config.toml
image_size = 40
horizontal_flip = false
vocab_size = 53
fusion = "cross_attention"
decoder_fused_qkv = false
decoder_tie_embeddings = true
init = "torch_default"
optimizer = "adamw"
grad_clip = 0.5
final_lr_fraction = 0.05
warmup_steps = 330
Rows from block 12 of the image encoder of a small image captioner, named by matrix and row number. Each number is 128 + 32 x the weight over its row's rms, rounded and kept within 0 to 255. All counts start at 0.
Before each channel's rows are labels from the 100 images, of 14976, where the channel reaches its highest value: "strongest on" is what is common among them. Only what is clearly more common there than usual is listed. The data: scattered letters and digits in many colours.
# r30: branch 2 reduce pointwise conv (encoder.blocks.12.r3.0.weight, 108x288x1x1), inputs 144-215

strongest on: count: one; the character 9; largest: 9
r30.90 [183 132  42 128 145 146 170 187  70 113  59  36  88  94  87 172 147 147 145 124 113 135 156 147 122 132 113 129 167  95 118 162 120  96 106 123 143 143 142  94 159  86 141 140 120 118 160 160 152 155 124 145 123 106 113 148 138 108 148 136 121 144 113 139 129 121 146 151 115  97 139 121]

strongest on: teal; count: six
r30.85 [136  86  88 142 136  96  96 114 136 148 122  91  96 114  99 116 131 130 115 136 133 103 118  75 107 102 136 127 126 120  95 130 103 134 125 107 114 117 121 121 127 101 126 136 115 130 104 119 113 132 116 106 131 117 125  92  85 113 120 120 126  95 117 110 100  89  94 118 132 127 153 107]

strongest on: teal; count: six; the character C
r30.84 [124  90 116 157 135  93 111  86 109 138 120 130  61 124 108 113 139 143  82 131 135 101 128  82 117 124 140 133 111 130  84 142 116 122 128 117 119 145  96 102 148  87 142 126  87 118 101 149 104 143  95 124 140 109 102 105 113  95 147 120 128  91 132 134  89 114  87 132 134 107 138 105]

strongest on: count: six; the character C; largest: C; the character G
r30.48 [139 161 145  58  82 117 200  49  87 107 149  70 132 114  89 101 100 138  24 122 161 204 115 219 160 119  40 108  84  98 135 108 123 151 150  83 127 114 119 148 117 133 155 116 139 148 116 109 152 115 100 145 121 141 129 115 130 114 129  94 131 113 109 143 129 141 152 140 135 136 120 158]

strongest on: teal; the character Q; the character 0; largest: Q
r30.98 [133  52 132 139 157  95 130  76 123 139 125 147  40 121 104 139 134 135 104 144 179  82 106  87 128 103 141 142 115 114 113 120 111 109 145 123  92 105  77  61 169  98 149  89  65 124 106 163 114 138  84  99 131 115  94  93  88 112 139  91 116 100 101 129 110  85 106 110 162 113 158  86]

strongest on: count: one; the character 4; largest: 4
r30.99 [126 129 124 171 161 149 122 115 129 134 143 103 117 105 105 121 171 146 136 130 133 108 154 101  77 129 156 162 137  95 107 137 136 136 126 129 135 130 152 117 146 110 119 111 140 112 140 120 137 141 128 131 124 135 132 143 130 123 112 143 122 119 132 127 118 157 150 123 139 107 136 115]

strongest on: teal; green; count: six; the character 5
r30.96 [127  32  91 157 117 155  65 180 155 133 123 170  94 160  98 149 138  97 176  96 107  71 109  35  99 121 139 120 118 171  67 103 104  63 122 110 108 112 119 129 127 147 117 139 142 117 121 139  74  91 107  85 116 125 126 122  73 125  96 155  83  97 136  99 161  99 116  69 129 123 158 114]

strongest on: count: six; red; green; the character C
r30.56 [124 156 115  65 121 117 151  81  48  77  91  80  86  89  84 109 114 135 104 113 136 174 150 198 168 155  81 122 127  59 156 144 163 114 142 122 131 118 104 134 109 128 104  95 116 112 134  70 137 123 118 147 134 129 122 116 139 103 148 117 110  99 119 104 111 128 126 124 114 117 114 113]

strongest on: red; count: six; pink; the character J
r30.21 [178  94  95 154 143 167  89 209 136 111 130 151  98 137 143 188 153 138 221 134  72  95 114  85 141 125 158 111 168 140 122 142 136  81 125 122 122 108 153 127 147 141 140  94 109 135 153 123 104 127 126 126 121 127 133 134 116 121 110 154 134 128 141 106 153 123 117 130 125 129 118 108]

strongest on: count: six; red; the character G; the character O
r30.102 [ 97 173 134  89 115 104 182  85  68 124 115  84  59  76  97  99 124 141  79 121 180 182 135 215 132 114 103 111 144  92 149 129 131 113 118 135 107 108 101 115 123 124 129 103 120 105 143 104 130 125 106 146 117 129 104 127 151 113 133 107 118 124 104 123 109 140 128 150  97 102 102 134]

strongest on: teal; pink; count: six; white
r30.3 [142  69 138  76 122 157 137 239 108  44 131 170 144 102 197 194 124 114 204 141 147  62 111  57 128  92 140 106  97  56  40 127  92  73  82  99 126 143 174 141 146 144 140 111 115 119 127 161  98 127 110 131 115 132 130 169 143 153 106 149 101 111 136 135 128 133 145 144 156 118 132 111]

strongest on: teal; the character Q; largest: Q; the character 0
r30.32 [135 109 122 131 165 119 123 102  90 147 128 113  76 119  71 115 142 150 106 143 137  93 142  88 113 118 144 141 121 146  76 132 112 158 150 135  92 147 129 141 171 147 158 118 101 151 110 156 113 130  87 132 135 131 111  89 106 113 132 139 128 110 117 156 151 102  92 120 159 118 133 108]

strongest on: count: six; the character C; the character G; largest: C
r30.88 [124 167 108  71 109 103 184  78  73 120 125 115  96  95 110 101 107 138  58 150 151 195 145 217 142  98  71 123 104  74 148 128 111 110 141 125 116 129  99 134 116  97 129  91 122  96 141  88 132 124  79 122 127 110  85 118 158 112 128 115 125 117  84 105 137 127 122 142 108 109 102 133]

strongest on: count: six; red; the character C; largest: C
r30.78 [126 170 111  49 108 132 180 104  67  59 115  76 104  79 119 129 105 117  80 109 136 173 105 180 153 126  53 101 108  44 123 122 136 116  96  81 118 151 131 106 105 112 113  74 119 132  95 107 154 109  88 143 132 116 100 124 138 136 135 109 149 119 107 110 116 144 119 134 110 105  95 135]

strongest on: green; purple; count: six
r30.86 [172  61 103 148 121 133  64 195 155 124 133 162 113 157 120 155 133  98 194 101  93  69 102  36  97 113 143 121 141 166  81 130 138  86 138 126  88 117 131 129 151 137 141  99 156 117 138 149  85 121 129  89  99 133 143 109  95 114 106 159 106 120 130 127 157  86 112 133 108 129 141  98]

strongest on: count: six; red; the character C; the character G
r30.53 [140 158 149  43  87 100 152 121  46  85 104 110  81  72 132 151 104 120  81 148 149 165 121 172 138 106  85  86 131  44 133 111 104 109 111  68 138 134 112 120 142 118 125 114 127 105 110 107 142 112 111 133 147 139  95 115 133  97 146 133 117 111  99 117 155 141 131 125 129 102 103 123]

strongest on: teal; count: six; the character C
r30.101 [141  88 110 152 126 108  92  95 136 127 128 100  75 125  78 112 138 129  79 109 140 135 122  95 112 118 118 143  99 122 101 125 121 143 154 117 120 130  98 124 164 112 125 133 111 137 118 152 100 107 119 101 123 117 100 103  58  84 143 105 140  94 121 133 120 111  95 140 170 113 138 124]

strongest on: red; count: six; purple; the character J
r30.104 [158  75  71 182 145 173 122 219 114 120 120 138 134 146 147 167 153 137 197 135  62  70 128  67 140 154 164 132 165 151 146 130 123  70 123 126 104 116 117 135 109 113 123 115 116 115 122 121 125 135 131 110 138 129 103 101 121 150 117 141 120 130 149 107 131  99 115 127 124 116 109 109]

strongest on: teal; count: six; white; the character C
r30.57 [113 182 160 153 111  87 134  63 147 167 172 139 130 142  93 113 145 137  77 159 213 165 132 187 136 117 134 142 116 156 156 125 123 153 177 132 109 135 153 109 132 101 163 107  98 122 156 162 160 166 124 157 145 107 115 126 142  88 182 102 181 140 136 103 114 135 152 135 136 112  96 171]

strongest on: count: one; the character 9; largest: 9
r30.6 [169 112 101 131 158 176 143 168 115 109 133 127 114 121 135 155 158 142 147 162 125  74 132  63 121 131 149 146 158  95  89 170 120 123 125 160 126 133 160 117 159 113 141 157 137  98 132 152 111 116 117 135 126 128 123 160 135 131  97 135  79 102 133 123 105 124 143 137 138 121 112 111]

strongest on: count: six; red; the character J; the character 8
r30.55 [168  81 100 124 119 129  89 152 116  79 104 136  85  99  81 126 131 119 152  74  63  89 118 110 119 115 139 102 145 103 136 127 121  88  93 100 109 142 115 128 113 127 116 132 122 122 117 118 129 118 128  89 132 117 144  94  99 116 131 120  96  96 123 131 134  97 121 132 122 119 144 114]

strongest on: teal; the character Q; largest: Q; the character O
r30.87 [129  82 147 145 163 126 114  63 135 171 180 148  75 150 112 141 143 149  88 171 171 112 129 122 112 145 145 159 113 138  81 124 130 146 136 141 110 109 118  71 137  71 133 105  85  58 130 106 152 148 135 117 136  88 132 104 104  94 133  88 157 129 130 101 120 110  96 118 154 105 139 157]

strongest on: count: one; the character 4; largest: 4
r30.16 [165 110 118 149 155 117 120 122 101 139 147 114 111 107 122 134 147 143 127 129 145 118 134  97  64 117 157 147 131 108 102 158 135 113 126 157 149 137 139 100 137 115 121 138 107 119 145 145 149 118 128 118 140 135 139 133 124 132 131 133 119 116 115 111 128 132 142 149 161 131 135 115]

strongest on: count: six; yellow; pink
r30.20 [124  85 113  35  76 124 164  78 102  66  84  81 135  49  76 142  54  83  84 122 141 125  88 173 118 121  43  49  92  41 150  91  70 153  66  83  98 141 112 144 136 117  97 127 131 126 127 114 126 136  70 120 130 126  92 130 170 126 132 109  97 106  92 103 107 115 134 118 169 125 105 111]

strongest on: count: six; white; pink; yellow
r30.72 [187 113  85 115 134 134 141  88  85  87 138  93 101  89  82 122 101 131  84  91  98 124  94 121 147 121  73 110 140 112 119 115 127 128 128  63 132 145  87 152 127 117 164 127 117 140 120 156 124  90 124 116 147 117 152 118  90 125 118 167 134 110 148 148 149 142 135 157 164  96 146 121]

strongest on: count: six; the character C; largest: C; the character G
r30.27 [137 165 118  53  79 127 192  69  63 119 110  98 104  86  79  95  81 119  23 107 160 207 104 231 138 106  55  84 109  87 142 102 135 117 154  78 118 118 102 129 114 115 106 122 127 137 132  96 160 122  92 119 147 128 105 131 147  99 155 123 142 116  96 124 123 133 136 116 125 134 103 148]

strongest on: count: six; red; yellow; white
r30.28 [117 177 104  98 101  84 125  99  54  92 116  82  69  85  95 114 115 140  82  80 118 138 138 183 100 115 103 103 141  61 138 107 135 116 106  98 113 158 105 116 119 138 118  95 125 119 123 104 164 134 123 138 148 134 103 126 139 123 142  96 117 114 123 116 107 127 128 131 135 128  98 131]

strongest on: teal; green; the character C; the character L
r30.23 [103  73 139 157 121 118 122  49 138 155 166 143  33 153  75 126 137 122  99 142 142  79 106  73 116  79 117 148  89 135 108 142  95  98 124 117 116  85  89  89 154 103 120  78  70  88 107  94 112 133 116  84 123 100 128  85  97  95 148 101 117  89 154 114  74 101  96 123 148  84 181 150]

strongest on: pink
r30.8 [199  79  41 143 151 172 169 191  72 102 101  73 114 131 111 183 156 141 193 135  93  45 152  31 129 143 158 144 165  89 123 124 116  71 113 126 152 148 122 102 111 116 101 153 106  99 141 142 114 155 150 118 127  95 107 131 108 117 101 128  68  94 120 124 113 135 119 156 139 117 130 130]

strongest on: count: six; red; yellow; white
r30.97 [172 119 102  91 123  93 117 151  72  59 109  82  85  71  98 111 128 125 137  97 118 128 121 140 116 126 121 131 142  92 139 118 126  98  91  95 120 144  90 114 112 141 128  95 133 109 142 132 132 101 126 131 147 135 104 119 125 131 152 133 120 100 131 145 140 114 102 135 110 115 102 120]

strongest on: green; teal; count: six; the character G
r30.91 [121  47 102 145 148  85  59  87 141 108 143 170  76 138  77 106 121 123 125  82 136  75  99  26  94  86 128 128 100 150  41 107  89  66 130 132  88 112  99 134 121 133 101 116 112 113  78 129  93 123 109  93 118 114 149  81  77 107 127 113  86  99 122 106 123 109 130 105 126 138 182 112]

strongest on: count: six; red; the character C; the character G
r30.40 [113 161 127  42 110 114 176  57  63  68 121  78  94  75  86 110  94 122  85 118 124 169 124 203 153 114  66 122  97  51 153 121 117 131 130 123 121 131  94 124  97 117 109  96 122 101 112 100 153 119  85 138 158 110 113 111 130 119 127 105 128 109  97 122 111 128 138 108 149 107 108 117]

strongest on: count: one; the character C; largest: C
r30.69 [136 185 137 151 130 120 137 122 129 125 107 117 120  94 102 154 125 148 115 137 164 172 131 183 113 120 111 138 149 111 152 141 126 126 125 108 126 105 141 129 153 111 151 110 128 102 160 153 119 113 145 156 110 129 147 147 158 100 161 125 150 142 101 121 133 136 126 139 129 127  99 149]